Rows from block 5, named by matrix and row number. Each number is 128 + 32 x the weight over its row's rms, rounded and kept within 0 to 255. All counts start at 0. Numbers have three digits each. After the name is the row's rms in percent of the matrix's.
# convs0: expand 5x5 conv (model.blocks.5.convs.0.weight, 120x40x5x5), inputs 20-24, a 5x5 kernel for each
convs0.8 101:129119140173133127119143158109105107168135083105114139134132137134119108118114126102109060122122074121118118137093132129142155110077117160170132140123100124101077099130174054121152123155118147161150148127075114099164074135102118130118108071140140128126093148145122108128170111104152165172151082170171090160157153159073146163186112109146147159122133131113173107174109120107118
convs0.9 094:071126136125139129121118091123166159108042084127195115037134135139101090139166140119147196170110128153151104083131197151130140133148198063111153150121128108112145156173129115138173130109093181195084141142147131081077051142075122069075125093100081056087096089084063140078141084100165052115088129132140122141121118082136137162137075121146138121073123118140146085143167172132161
convs0.10 084:111160155137169084133170145192131151166084153110127181131115065040131118104129101120144137190138086152156187107067178187222146104128153187153093118121219117097094118167145074090124175131079144188173171060103155150164100083118135131119118152103101122134156166114116110089146136127100078103108135140100105138092100092097078119087078090120130090071105081153139106081114157129139
convs0.11 092:126124167157185124127057152153122132126197145113074146159133097076143185125127101092117100142101146159191170139139069127165185115080121164175111142119175109073088101202125100184161155150130086092156175129114121159168135127107155117088171148169163110079138136125128088131101074149117145104114147104115134113131123143124086129088110033094139117113104096122146158125087142148160
convs0.12 102:163124141110132155099099147179103102131208064126121144111107142112141099127145180092136143135140065143139158108046102147131121182182100166149147192110102162111133122084101087141145157110082098119122111181169105173122112138132114071096151102124135147132098139104126090131156137054050147199143115155162129114131148171133134135137162082106145161138118106141152169110110130151152
convs0.13 096:101150145137119104091145107100111102078106124134148099094121107118131114098122107091107183088153106086156107100200090156159140168129106117158159130152121147126095139100133148059132154106210149110121074126146085083079081141139112152124139133137140166111102130062153116107102067123154054070093106154028132125192200106126107127204144103095091153161062076135120095118108168135056
convs0.14 103:129109152105102147137175161164135098107130131140165164250151139086093162160130119165145108080101146083087123128136117140114153096104104103174173106059127127162070116098080160113076085103145147139082145151112066110193171128066080125122154172128138157145114071059064094105168166153133081162099143148134096115107156121100116087128150103119171132118130133138156157131079113128137
convs0.15 087:166243199145170167176139149132111103079091068180083073056112145090107149167127143122127146092122104146133106152182147137088146167144098054171138126166131100123124151062139134140172120128210177165127120192149119087151129147121163160115121131070115139104161079122134131104133120135139156178184169117141133110145134180105115136160095131126106082094180132078110103225138152143101
convs0.16 092:158112112118143102138132159152162080104157193126107086157154153138116165127147156127139096144154127106101126183196121133122138163111182169148164124138087151185170133088149128107105142136162074095144126156118133180144149144129150111054110123138091052135151121110076138146144159145113084093101111108089172129089113143139096056084161180121088130135161141142130113081152152163166
convs0.17 085:158193159191181193137070123094085068102120125129129155155123130124192167123118132088106112107101157169189098109121173160133184113116131080195055096135101096091117103074070191174187094154157176157159172092133132035148076103134134110142186146072107143113080102139121067086146124132093131130139097116176145125193135140104128113125107127141098124106133135161128127157141140138141
convs0.18 103:173167168143104139117130086134132172135140175153115153120146176118112085087152128115111157138072094111120163094127183141074130138153067063126107166169149130096103130148083089097100157148150183127089104155154140105144129149181117126130154140105104051082069181133136087081138138121127123124095129147146108109118144089100134128128126128127118128122134115115115113113141132127115
convs0.19 105:180121083140172152147141162201069057105116148098127158168160052050091101140201183139138131171145120184139171162168202160096106105079106105145141082097147126140150151152133106152125160158141123163139138105096090202207146117076176154153202155097154143138153133104087096092202170122124090163140124146159104126103117133103128143080140128160153121111134099093117107118135095157144
convs0.20 096:141104107101099124131131103138139150107153134125155168157139134185193182178112153148148149130150142163136147097100118061143109147129123079091116089099150133165151155191157156165100138114107100064122100113093111101056096098103133131137096154105111113178196118066083121164098099102105133141154169153133119146090108092150138116112141100062136149171095125163182157107160162159199
convs0.21 098:127137145077124128159105123149132154130151145149135138093123146153096112123123150142089100145158152023119114148168088083130115144109079141116096127059121169157073113117127188083101099074160129094126106113128091117109090140090113136141126112117099177119114131127128141129137143100168148135129129201183113118085137154095134128126148118143157117167140148153130180143144181155140
convs0.22 098:126172154173139140133091129079176124065101111097072123109138090122142172086120125126165145129102169191207081088114150157093166102138147171181093102152135137117140130113129171151186105120109091115092149099092104142149148108142147129119160186095083102090093056119148129110076163158107101141137142110129136119138116112106120115079120128131132100097138137097139082115135099140130
convs0.23 100:126113164174126108107091124130051123111110141100121143127128111170158092076179158116186119201131138177135212127132165133197144144148124129111126158149133146156182131150129152175131240073098158153238100099107125141091100103163135158148136143133132106114143127067084094143090102084124158156135090156155138119101129156135128095103157061110094073172061121102093115104183163109138
convs0.24 108:140107138147171119066099152115132126118117107139124085089101197152100088106098152119105145152165124082130141151150131124105139148122144100153199152166117145168143164152150150127107092124081117123094132137111063076096145153144154121140111090158120080113147125080019086136140114076118118148129126184151171126126154141114069023129149135040021073120150090057114161167121103098130
convs0.25 104:067076056104140120104135126181126136144118098135150127095101093115099091104195178093115150163164055093126120098096179134174122141173188096145167160114183169120109104158141084079121151126138181180137129201185174141152179186119086043099092081139148181117107146155133116118153137149124084131092097105101102117132115149118152192149120126124191109106105111140125093128156093066101
convs0.26 095:141092136112112122127136097107136143107114100125101122143149097140136171153148142087108173135129096159148157120147155147145115136155089144121154124053094131139157156126145107114134133123110138114115130142157088126122172142095108135120099087156179142140136153158183183105107100125083089123057076110175154140109128138168142141120093144115154080083092079109152175094165133121144
convs0.27 103:112152183154107105153137149156182091099171135160143179152119171167162143159127102141131101130129135089080136174144069128145158127114174089116139124079107128128107078118146099076096139145108103174097131172134156094094115117058096133146101107167114143184206109164192168148073116111090078112124093120106145134130175160144118176182155157143149135118125117119107097119171153091107
convs0.28 096:178122129154137097061104122137097122102084193102098098116104178165125150160102174144133128154150164131155196140104112149178121102102162131123092121141103138090129100180189152129149151119111144118146199140108119103151153135093171136116134085101092108155121126113099095106096110077058084152183211153115128116092117084103081081079082086097120101114106070166108156152142130137153
convs0.29 102:132190085074141076190176150140098097157101123105136090118171091126133117137126109170155062151139094158128151130120161168087101169183158127132122164146150157189162135140144141179146112149160138134127085167163159173125089097139118117130176122058151188134158052155126094118120118116080059131090131113116124136154132156103108090117130181121094127098152162097098110135141128105078
convs0.30 094:091107157161128143149144166118137187163093096139146164115126115129147131144135133099114163100069149153191140078136165125143123121135088160137145116095121110131089152101108153169171120102119120103152138089124115145124058085128129103157105147141129167115094230143146140121186151070159152119089094197075118116142136141155145146108127134157198106157108083140186120141099145152120
convs0.31 110:144082093109178166136049122140132141132116168112117129110120122141127110122135142050055098080115114041106147097136051123143158156081121128109165155108119144120128124109115103094101131120112091109162150161166143172116144196148165121098118131155137156170152176127174168155133094115135185126100040124140184137139155152168137126127145121127132136170080092098111141131147133083097
convs0.32 094:129115102137197157177099128155120136123146148080058097089159086061095129114118147145148148161112147121174123102102152134122148079155122142185140139122112141168157141143160139115127105100120150075118136114162091143142162111101159173080075112114127062064109053166150169162070186144134122095145163123179120115081097096126085119153145117123140126140108110099113144093116097084157
convs0.33 100:134130129117097137110129136105137171134092095146189217138108181132183154161150146145174164162144134167167172095109121151156129071134175095114148114067186113113163160169119121123137179145097110124145130084087122086108152096094140134136108117107104086104112155103092068074165112096083049173159158171150133088099072081150095095099098107150167139102111127196195161146115117169199
convs0.34 092:143134139111087197152103082097181107134085110137125117097105070092082150107175171127173164109091153220110078124150165131106135147133167129177116113165145159109178142119064128186143116098133132166088116118127178134132141067173111106109132083164131086123149126112059111168118111123136158137119126107113110120124124143095162095113151147124100103122167088078126115189135120159121
convs0.35 106:108091138119057151160155157163058103113112153194163168154152089087122138174136123122114171169155152116083077135181156112073110155145144117134128114081132128121128196147136121078091095136158147093122117118144140194158108087040183151142133100179171205144147080052076080137150124100085066167137131151145141120127143121109077082107120188156124111118173164125117119131088103124144
convs0.36 108:155196147132127156163145111153117142090122099104055108103084109075116089107107124108128184128129132101177116138148096151149161121108186126158132130130097102122154181109106129127174107106102121166096092139144153139135183168141114169142089056138152144152146135110157198160114133169137139137110078099099145146122129072127123141159077118101130138094122117069076111088133077090111
convs0.37 104:109140092110119117142104091127196168083068139188186156128137108143164167113172170140107126096175160191171081143171117100119136147112073160161124134105173170180174134140169187203128111129177144096143117089093055141106067122135121111067093173114123128080116162116083123147133114123165189124141095092132154125111105117174134097118138165145103129148127090140146148163052125155159
convs0.38 098:161106085122158092117154158136135109114079148133172105082074177131129129141097149165117115145132145073089134097132166093118111092141139081139108052120059119191171141142086126123099160105094160081123095097080121117134164070069157125137133105126120109135116099121107058130171159101064124159153181169132179100078122146117099090096133156188146064123131183209152100144091136181216
convs0.39 108:174142141182202150114082116159120112100115132201151099085050175156090055078139126130127123136117165110096133131142143139111110131175160085107168168164134133131114125120096143114115128114130158146081084095140137032087126143135078153146119123097141103086147078115057087133117103097087132134130128145148102138121127149081093061094120095084081079139149128108100119182170126123150
convs0.40 098:128097163120134116122161113116091134153139117050120111174176056100112166168102115130154124151124094188132123080125151155168072149153147164106100119085089092120159083131120109139141151126106109167195141107114101156142095044024160109160199180168101153179152144094105102109078092131124130071115137161112154145099135184144109133141145087124151120134037109135101160069020149128128
convs0.41 098:102139149127130116124153118111171164157123085147142119069072150151120076090144168134136120147089077115192119104102113138140090125098092141154102129105144141131107146119119080137150091116112152146079102127132113145189114129091101091132109143095132131082077144150132087106154156110158150134122121183172129150159109135081143183142128149153193148147152127176141134134123148123144
convs0.42 102:216159151107129157145166218128118042111167123084055081073123067080082081127115129168130198102138115117222131187124085183124171161106147096117142148163129134173150172122135109091188122161159103125137139182138068130150134179148156140085122149119148122113165090112124130069142154067095088165168102128049102167094092141096093132139102146099078109132145086000097116184157147132087
convs0.43 097:146169212117101122147158156128169185160164152180140110066150118180114105113095075105140142107071146153130133129137153090115124102155102163135087190140087110088086118117114155158130143141173175098089099106131119121112071134134181143155157084141130120094070159085111099099121093107151135107063127188140154136156172081139142169178113119114116134171138105105122104158118131106100
convs0.44 106:088105124118100113074125161117153125150168136184144149166121158133114087090167143130080092145144156104080111124070104081057110083094151103145142160162173167160097092162139122109114102120124079105070104130142126096150154193159100097169122113115131159157140122161187157148190168180141081178133125126089102123165153177130159147162176168165165137134165123139142114138104106098080
convs0.45 102:106090107162170162150091096154188182151106130194117146131116060100108113148164149140170105166108121198117150147153217149128135171184172128089142133118179156127162100136115113152139125127136177188115128168152140134114148110071105077070119114176132088086159127134132110175125103101102120164148116108147103100108091139105153129107146115133153109096121158107090092161144126119113
convs0.46 093:079141180102072130087132135098143084112158154122191133082089130182151072086189156050136131146204100145129097174163130144096086133147098145101110143166122187117143120121149138137132114129213119123120048134183123160100072153165130157115095127139112190094097125111148084097143081075102089138078077153101165090121150142135146128132125122139091137146123168117072105111092139100067
convs0.47 118:166143092125136175117076135106131140125108080118131146130104103114114086090155132125188173148168133154165165141139130147161117118149115110124161096128120138137189214130150144164189133138176128166134097139117132085093103079127152102073093125110104089097089161166136107125161144136125163142113144161172126177134121113139146134110105175146132140127133126121137135142134111117130
convs0.48 103:125117101077067117103111131069118124161149205062077039103192122158136111225097080125164148116125131163131133119141155095160115132145072127105128140131113099127162118138151167140152128112125128069169081133142117119099144173145105114110149166088080093147122080105127146111061096139095100117122167138113133099139145144128091111134143107087110120124140159108139155133174116134141
convs0.49 104:112127101112117130130131150129142120147148125125134128130125170083110137163078102117155214074102096155183122132120152113165144096138104113142167144136102112138137176067110123133178133115074089088124115075083063123145160138104132134144108152078072148143108103091131126094161126113144160182120104168136133135121091112099125115139119078132138159170111089115157186140092137152145
convs0.50 094:145141164131088095096095118112173100104117158128121147153142119137107129133119134152113068093115213132096083168176187143149164098114115134134122145080106106133056087082127163137091117148149129136155116092118115149115054122081174167151124146166111096070117102083109092048117070124152070134099131199132187163134158138193144081117138147122056086115081096156152135158082146125142
convs0.51 093:220139150101153108109116146170109122096132157148131120128149125124128121147120117108086188128178186109168109194155108133121158136110151096161178189159124136146139153130188210112144118167199129100096140138126071085131193215163115118099081131078120049066099127094069138145094102118155136096111090122115124114089152149135084024112151150083079125183173133088152177152168128148152
convs0.52 092:110188162151111096137092134144123080080127156140112094100081181185139098114111121194147172129120132141115143100142164152133088103162112075094139147111132125162140152106111091120136154122122161125150088119112136116087141141109106126090139127091073097151057071108122125065140095096138126192139149155194090109100101121078105132086093100123090092097165120144150126181152170151174
convs0.53 111:147122116123131145164130150156188146113166178134117095139162089064092147152220143148142124138108147158082107140167161082103154165149105085112139109089147138154134135121076118146099140144163134151126155195131119157159161114096126129160097092149156145125137075130100092122140142116102115170185122132112099117082069095118142123091117176169132108098188172118133110156150086147123
convs0.54 101:085157157121122099107088130133163125105102133135138124081115122157145132102187116105165123129183209190121115136192186139139109150176147097127159125098145124079156114105144164155137112085125160160178076080119140159118126084070091127159136130098091120103161090044049085134129114048100128166096136140099091056122134154132081073139116172147110103107099147108145119165175149175180
convs0.55 101:107125119112164096135166163134041140173142118045106150146156077097116178168162185148209167145133110152127195124119112138163115115153109148149136113063145159156160127156132044107154232148073077147167114130083066137164169118063096065073130134158093082102149079081055075113089114101130165124092101117176095116088139189110106102127145050097134140137050125125132158102084140143206
convs0.56 095:161168116121137173122130153150118061097187158108028099132158071076120106146176139151105175147148177130194168206168074115123165157095058178142098144146120146121118165125130161117195102185203092102121161183106038186141097157132146181119152177126142126086142081103106082139097158073132101141139110166084129152108092136102128110117110126087072116125150096043102117160076077142127
convs0.57 089:141157168158132152121166172150163147085136117149100114126160119098062070094147149134120126125142147151073157161202163107149162211152086092134137138136131171160108116131134121115120159131200233155131138189106115067115139150164187179167110137127114099127163101126109076108140124103094162155160137128152122097118112126114120111116138109124096075126123098020090116170136136081090
convs0.58 105:102152155102087108134146109103103174150117094132088102111136112149093132169121103148153192106057142147164094112130126146107138127126132151090156169125128118180161151127127137148131083093088114118099101083085140160086122146125158159160114120109148118085112126116124160176078131173132148093120145110113142164139130093085126166122105094109154179137118151100176161071125119116109
convs0.59 096:176111103135170173132108125167134181194121103118147080137135130146110094123145195106059097121145109135111160080084178151155113175172132122096141179180132123117089094119095091153143110120109130154156132146155117140142144191153159084071193141156133157175170209172154124109136084126147129082066119120083150094142159145179126120114104101129148125092077089107083137148122124053131
convs0.60 097:159108182163106118160166174091149115079081061134151092066104181100050054098076097117131172129101063111162168141151129082174152161146164113149162165159090120091130141147118118125109149173147115121097138146132153063085142177182155147131141076140125137101107141146093117156100112102159093078160136111119130196150108093088153121130141079097093110157086072099081145151154096122074
convs0.61 110:171164134146083145123061113097105069091156126086106121153108149136100154116144112135175171124098141158201113132149151161120142164130160090164171174160136120164161157121135148180146100118151145160116128130104173079136160128143129143105127084071120106131118073102107090161095139094113145136156125145169104159116123087113142076139076108110069143115121082059125099159134109143102
convs0.62 099:176128085129125180142125143204064052135159209079048067121157099114088128181124119106157167150134119162144184144147113142129184159122162180125163169157098108128186182212142126131170160172130106124102185169137071175155145181131114114117144138143101092144120132083072123106124114093090109115116128153107127131149148158070109123135138096100052111118143083050147123114073124155090
convs0.63 091:065099120123115112148155112121130164134124126106157113076108163164186170086184158116146163148137110159175099123129127177097100169203153074126107115119134136144151090141153083128192143097081140153085132160187186102102101093105083042073137132102132087101087093158123136090087070076155114154160121140119105093119102127127156154135119141145144131144121183181147078164146187173106
convs0.64 095:123111104144161131131101078179162114099152115084090157106075126136074069081122138140155103150148128121099112126100087164147137072145170129159123179151110157118134133154124127071114114075130133185155175156136217144128159188199179128130122121139105104101106157139162091144127162134085188192143154141118146120136102147159139109153112148179154137125156147108147105120104105130085
convs0.65 099:126151154126103124163187128099155100102141137116125063113130145107103104153109161140118150166154168145173120143242163112083138190142098100136166141089133144159088115148141167139109080101174155113068080163152116114115115116069175151145148188114162153114155081083104070134074055060091125100097111125110124119118153135093034093096117116087083104134176126103110116190115118119112
convs0.66 096:081118133116074153136140141092186160089157114135136090072147140094105086137118095137188124119105106162187090140130095132141132170127079166142136152108123095137194146112148106155191107148155107081112091115082094137079094119142161150155116130136107169098111108091110094109123100081119125107073093167120150163152116117138152135140098141108111121182083071089109161087092123079111
convs0.67 102:084110170140067158132111080083154145161126105068100159139102109090118141190097164139154161076116118168151139103076119107179138092138128180179171142109121157127140142096122123145168105116089083113149126087090119150157119106083123095149156114141109132145105181144121127135163108090141119094080079112138147107120095117115115140131108153130142151194116056080137134123080056135142
convs0.68 098:100104135087106098126137133100093117149130109055135185127120130171113107112201153118183158179138088185160203097095170161179075157134132125091165128119118120103158122183152060127122219102100129125138112105087130116100108082125132133127182127144142115101128115108069075150080086017134149125072055138133147082111111152088106096094148079111114092140105094114151134109131090162144
convs0.69 103:173125176104142128155116093102088085114131141127116143124113192128126136089133106120170180119107132155175079155133157121124139156123144102133140144154104142157138176091133135139153106117142155140134156122111145068110144129136109119112116056118111129065089171161100077121144142095101138151170163138171100139129125095112135076064096122085074075131156138106098112177187163131121
convs0.70 099:113127130135081148123100083071176117088112145117126149126080127147148132105107114141198159097138138199149108126139179097150133101124103166123111104153161145145186166142167158178162104122153149090119096057114111126154102089198101092135070111098111133102098152111110142133171145130151160136083049177160134138138076115097089180077104136111104087142116092133189151159085125158107
convs0.71 094:159137108092131207192150135083177194169130087179137092132116143161076103171107164171138149082081128123138112104117144119122082171100070143113194119059123118142142100064081126131102099125119139104113069185128080147094147147097151131123178168127170132113084109125125115049154099136142092111070152150125143154169136134124108148154103144115192152127112110103159128101112115156146
convs0.72 102:097170168137129099157151107126093142162144116116128119104134133133130160138137149110111064112164064104081128144093110115152174169105102134097151103142118147125134093075127086118086129101083128088134118169123120131119134115166121139108037074118149184104136138178187151145138119103104153138122070139145132124178124106153178139154142130150123125160143159083110150125193098139109
convs0.73 101:162176141066094177107129135106136061077144145105057104143100093079155137074106129134162186105143162123171094166156112126122189139151157085135143120146121101117156151097102146144138121115135169158113144141139122133112154137137115166141078091109144140093162085147153156170121191127149154143142080077148128104111091050141118119114074142161108118102159098040109148158172077129151
convs0.74 097:101149169116132161172162155105140150188148134105101118149147156084061134159107072125178070110094119103092130142111109114135144097078107089183182133119119122100134070089115115114083143144091094139103161074090097138178181131111145144146174188063132117133142083145089121126083113137146139127160133104121181170135177206068115109124178092123109154122143138129159135133129089076137
convs0.75 096:105155108054101120103139090128107082091133132087076094116120079118065128126104106144162167124118138157126164125097131089149124089157103143136113118158140134151115135105153138132121142132122160141144133119154155085117108184194135125154112121104079141071064162134209098087143140198193110116136195174138084096107150112112075133105097119116141067069129080171104070117118186127050
convs0.76 100:198173148114149153147142179139183117110116144112116082103145094092041069083096127214159153093122207149155113155179156101091139161116096104171138149178122103151132162084109157115107110147124177094122135135117123152170160131140144146194150126098087124099102102127112065107174170112147122146128164118130143134126107123156150119100094169141099103115170132100103116157152111100071
convs0.77 103:124093115146103196093113118130159111138156145185214201139135137124092134146160177137128154115170122105128063127128093068118125069098104151111115117075110098152150169097136142102125077106131055027122144073056061186153104084094144116153117164065122112068111107083033109125182112093136149169150114149147159132088139148147145079109144147167121106117156133147164121152082149143157
convs0.78 108:138144114079098121150157146092124184197202170158131158133174138096114138104156068115114169101088109121099112083081096110117107106133106111170107111128166115114119147178109132106147117095079091095077119082114088088149114131161108161174168144086165112097120091148159174144160192146164149152154145102112160084150121152110120146147134166131160148122155154171107136144144185139116
convs0.79 107:118094139119125134191107016126175187067061123155173170128141133145202149161118088128121145118130133153181128147144099118120156115101099115170123073116132130186158137118159170162150139121112109078148119094107109140109139121133150159114137135161117110105172100099119130171099094138165185103090107161133184161141129138146151156134114101138099153172103133130213182138131113177143
convs0.80 104:101151137171187081161106141190124132128112159173164136110119122136058099102181122105123061173086089119108135115151137119123110145164115080098176146146154128096113092137118121126115122096159169165128109142158126124152170137147092147127128100113143133134155116097103103126110121107082116167170156127110116097110089136147116115125142143157144111092171167089070096181194127096093
convs0.81 098:159064100103144156148061094118142193134098145124185125114137112134130146136118141096067101068099151094126123128194063108132075189125077097098176115059126137127097089082094130117121108111127075075142084165140078136095137117131140130143100175193129124091204129111132163188122118078123135152114136125147154138150158169162127137125151110117147129163088114144132138144143172160106
convs0.82 101:125139195130118143144144116097219163142075137170163118079119132178123137103173138169166155082099170137154087141182143110103178142121102134133110127053143103125115126083101136118151062127112122157092104080103101133105071109088142149147126096090111098099125093115086166098097056110170081130077139166126115163127138115116123108145090124125137119105116146158141115101142188138165
convs0.83 098:128099097171090122095128132157118074072119147100079115133167175134112107093162131165157112165181184159125107169171137103160152099083096114095094096130141127164137123130202176161141119192176157127172158114080073103117094113165087088104113120075101070117135134060083127177094137111175141165138166158172092120120093111118117125101113135123110146118130153141178151147144146167188
convs0.84 094:146105106122137101118084101140083053107130098172169185133094174163154155132153162148194092187159147108120090146085083133184161080135146087142079144142131114154167132141143120140151127131114098122213172093100163116114111085162143108114096145123107158111146142044097118116141109086133123149184154112110132122117067104113073080123104148109114145104137142173146129103124136151139
convs0.85 108:141090120175107154130168151090184117171168139111154142154116106145123085107145151122119132106110097094101141167120126117077108089126110126113149182159118148111097112114104102069035165183138118109073105101091127130158112182152139073125183117159113100101089169162116098121143118133142141144103129183161113141126134115125129166152180137122133166174124108086128143123069117134143
convs0.86 104:130155129124098135133149122094163164100138123162089105131093126074062118130143127125159160159157129110132134152121122132129171105094123090136145094148110145126161170145149112171182109132140124131086119155076112088096128103129131107135128107165100106106093139114156128172086133158141183125099112141126101129161141098149124158093139157108103125122147130099109139151101046086172
convs0.87 103:103113126098129105143108129126086137115119127082121180155136121109128112089188124150153151173118108136139238105116141135152127126120096123104138124128161153105150104180105097094112238121127164140140090080071116139080133117152086116181158163151120167099158097093084088128103101110171180089132099164169114100124125089125109112131134104085128148120134112090128142133175149111146
convs0.88 098:118105165171121140156152152104161174149121087137110106144139118038041153187157155151166158087133104162148073127131111191084144085114151138182095111131122137194144149104135128160135092130100090164116152102097121126138138129102129103139192139064118038133098153089047144125132105124111106112139187133098165107118152151172105116147104165099134156105111126113156134095089115153207
convs0.89 102:114167141126132099109139078131080124149075121100139179112140076108138151149156070128156105152092122176090165116146207152163088096141153137084129127142165099126130096180131097165143192102108190176187107072116145174128123082071118125130164145134115098126134067048080137157100077153158151050076133140157107127071126159122107098114155062114137140125058072143159120078136154159167
convs0.90 098:120115139115080123150151130121063156104076128093134146127200122116115121119128149116125143149154134108169204133165137116213180114172171146121101110154133157148150106128172175087133168124168158121200151085142143125063068130156146152147155131121145166156160098032076086145115059114146128120113162154133149111120141140141107057129167090107073133188097129126129146072129089137156
convs0.91 097:112148158147061132137154103032138138108064087093133127123122117099138099127075091126153195093087125133151150120149151144176148155107111138152171121113104105156136168140132178177123146112090126129162122050111154141135071130114084108136093085115053110137056156064102148109133097130173137105084113243136145166142165114110135123144142092111126115132091095088142123113096158216129
convs0.92 104:107106093125107116137148139129107111139100118182170181151140120163142074074189164168128114177141114107101180149154145165098068097124115088065163167156178155164119090160151139122083150186135133152073070141122138163122148161166069094158167162111144126101098072162140096082157154164114101170112121102073149127141155141115122135126119131140162161126161152122159104153156126067080
convs0.93 098:174132103102204162187152171156133131081095108121146150124116075114144124104109171170183178109137102116124137211186141139144132075111087127095091122169119147133181202116139072082126150148162180155174106066105148137115094081146151146123127106169118115102107158111085117148130155128186169164093094114092147162136075107111124123125129124126126127097161130102092086151097104134101
convs0.94 103:094149114110118132164086138169127140125166171167143137155155155138108099095152135162129116133099087085091105099111094143062112098116137064103138145128148138163140090143091097083070122077110096095070049155149131076101148164155082126162146139144137159124130099147213136136118197197178126127139136118096183097101128124131103176167161143135164161138145142129119151119118104091108
convs0.95 093:123138141131133109120082072069150094028102129091096103130143095060142144118143149128133166160137172221254128115180181177161137100128155128118076087153128136141138187127135197228255148177203224175175169118151157143126107069147146139110153137100133098066099095096094101072120129088139118145144143149122143113149128113128109147122097155167097059116127138135079108160097131141095
convs0.96 106:172168150167140176101122121098136107051059101123105066118103178135150120119102097133114142107136139122146099141150127109171121117088079138104110070128136122117116129092155135166164102157164146158156113108089096106053090062125140118072084108105125054105131129087051149121157096131198158115144182181152131158137136156159150131134126165121113107124128124181123115138167174143162
convs0.97 099:121125145167107143123120152101169120104048103119149133119116110046084141133141168161161216124111129089079159105156126101172161170183137165126174193113116115169166200112128125119124145151143138136136124122166134114072095146111104103151113102136123134156125189100070137143156100122103107156122152126031148168118160109142137119163141095114111069130099131138111089123131165073089
convs0.98 101:115169180154163111114120130175141118131075124128166134084093116130056072136148082157172075149091131156061191108152186125138131120230139107118146189134099078120153086159084112161093184123096190145129143112176145096100149140091116085136137108117082120130149144092078107114095111170119110157158197127120090113127119128109099104113141127085128101104112139159096095157157134111089
convs0.99 100:180156152113127129058096116140086078066117128031080115122120142179162163129086181146173145095123122147121111128167140157178128146065110150091153136156107168145157133102149136150120147142172125134185138158110103131136130151168109068085083146050075078059123146168097110141097123115179165100088103150102092095108095152099090036081141119089051122132127078082142144154170161151142
convs0.100 099:122137110152148119153140116153109178182131144118122166138133106131157135160123095127173144169123166212125152078125207147155083165190165061122130079154125123126162122149141139147137177076110156166147081144156164113123099064111062075107102077142165144133146116086108114156117084105041124208162123103134104113089087128126126091080122121127128093119125219107140146205169174161167
convs0.101 092:088113219171140088139135143195189151130159160142128115103160138195169098171153110091115116153147123127079115139113121143101125189193131146156127163095120160140128103131182146113075103103119121128129102154165161126113107154166125131133073117161141163194159137168184153125088096093047118135097113105118193135148132132148128147113164163130116122098113125117113118107105131102154
convs0.102 100:129147144139077151118153084103168165124099126159183095119114203179119120139135171159139171092127135172134089118113112106127081113095157123123133104121156149174142134106136169178135057078121127123135075140151121108088136110096140122110129128083081100144108106084159175154162096203123160159082146111136161129147147128152148171134105130168174130149125170152126121096169114116144
convs0.103 122:167120098153163181119134140140167160132111092196143083122156118089112128166126142120137176139171115166190124164139126160101170143110102149183145104092112150162171160134149127158183110199123100164128142124063057136129135105085118102078158155081103059104134167119072099136141097135155179113112141151129130117130154130154137112145099174151127152122122160106164183077132108170186
convs0.104 104:143118143117072177182154152111162174158151104169110103130106088092047076105123167159135173086128162144137105155133140079088179174129088116162177158151103150168127153094115149154103124152103137087066136132110085100147152096164149152117131068146091094118095099155114127149114160095112171135125065093098137183137123098139187140141115162138123151143187084052085107149086075058086
convs0.105 097:124106142133155114186166136093172193129044037144125053058106103094074084155123152108083108131119079142187117111137201170121135164178112135142121165110068096115073094081093105183180098151163205205116151176187174151110131160104196142166139144147135094149093127109136133061092120150114081100098165090088138147123129148178143145109107125161147069108142121113048072137060090061084
convs0.106 093:161134166138165100142181155127158112155175089097127078104098100108094105148157123091061078165182132080106138142084087136160137143111153148153182157124121135114085058177195154060115160111101129196153100123135161184178192168133154131124110078158117140112120143108123126154127076077141148100128100125118137123162141186157099132122156088105082111151109067085108126114084123120122
convs0.107 100:128136124137110174146098181171147094078123194092078095129156056089115097131174119125106109108115168114094131186225150084142157196173157086114106153133162134127096124094082149136150128137187215087149137163144119138127098172162135115121087159091122104104133104135095095092171149100106093180186125100132089101125128129125123093112127142124079000132155158057052087173148135075088
convs0.108 102:131099101149201157131071115114130129125148147118164130089112125154149100100147144126147108181135100115114226182140099126177083090108134171092147148165160163132141096193137105125136191140117082128187084070089130137116101138157166135094109099100090075121136160062093151166127107127167162115123116166132156136102113180120144126108138088083113094115109123125135123133125131155149
convs0.109 090:133102132142125134143143091089124131128125106120146185141130147152107152113123114083155140167100093132115189112087116154204122146132173172118134141112105110096138155159110107105135156121092106162114127098090146123138102115123161068064124114124098090155129119114137156157154123122179139143093118215140134084111150164091147097149149130132160101120138113151157154136100125126151
convs0.110 096:111118135114161113147114139137101168177099148158164144105099158166101127122103134113119165132094115131136105084126173143097106124165173086082147117130117120103103143116110121135119084124139188194087102140149170095048166098117152132082130173069117100157127082170103120128173168104107120125163122111155143101138161133131105172134139158095137141101139140171079106139199128091137
convs0.111 105:116112146149133078103136159147078117152180111057080162174171083077097177217102109113134154152153141178195122110125123164158148120136130124135182139094130132149156151122169133139166103145077089142168165096045039141165139083037139157140153194112119130098119158117088090134117118126130123139149136132127135134118113158124136104129154097102114144177080102117134199073132135142206
convs0.112 094:202150162107152106122141115133069127142161123126114121147158153135102107188108102111232183137143106215189145185128124172082156122136179100114099160116088104115180198139174105159220131194134111159111176101099122073114129113071135113112120163174129090085165179114092087150140098103127163076121148129128146144141081120139113149096117135085131129102141082130155152142109142196148
convs0.113 104:139161182102102115126132106135168133143133168175135120142123227177134153107141129158182122125127143103053106162121082043106124138086095064078128100076162148096099095098109128080050084125144097077091113174124113051096163147131092141159120094132144131072093088129177127111123112193177126132153167134169123142128132142172115201167152143137169194145134135129135132150182153122103
convs0.114 109:145128126117152144133149092092121179104079100127161116072133142120105101109133098154108163144101144120184163100208103106142120166132114144169141103115115107151144200127143139150220141128186141102161151143137091102140122149143117132118109110111123135057105139117125134146150102136168187110066155166185146164146150107150124127148083121157118113141105133145126155097121120141183
convs0.115 109:124159111133126148147121144144170115139126119152148106103134125137124120115117092073054099089091035071144075122118128160131115142138069155145136116075138085063067055117094061090162100126128101152112126173140082127135127133130124127143153147135171186185093138184174163135147186123128126124111090098157170146170202143147139185150120125125152133127118119093090123141128104101102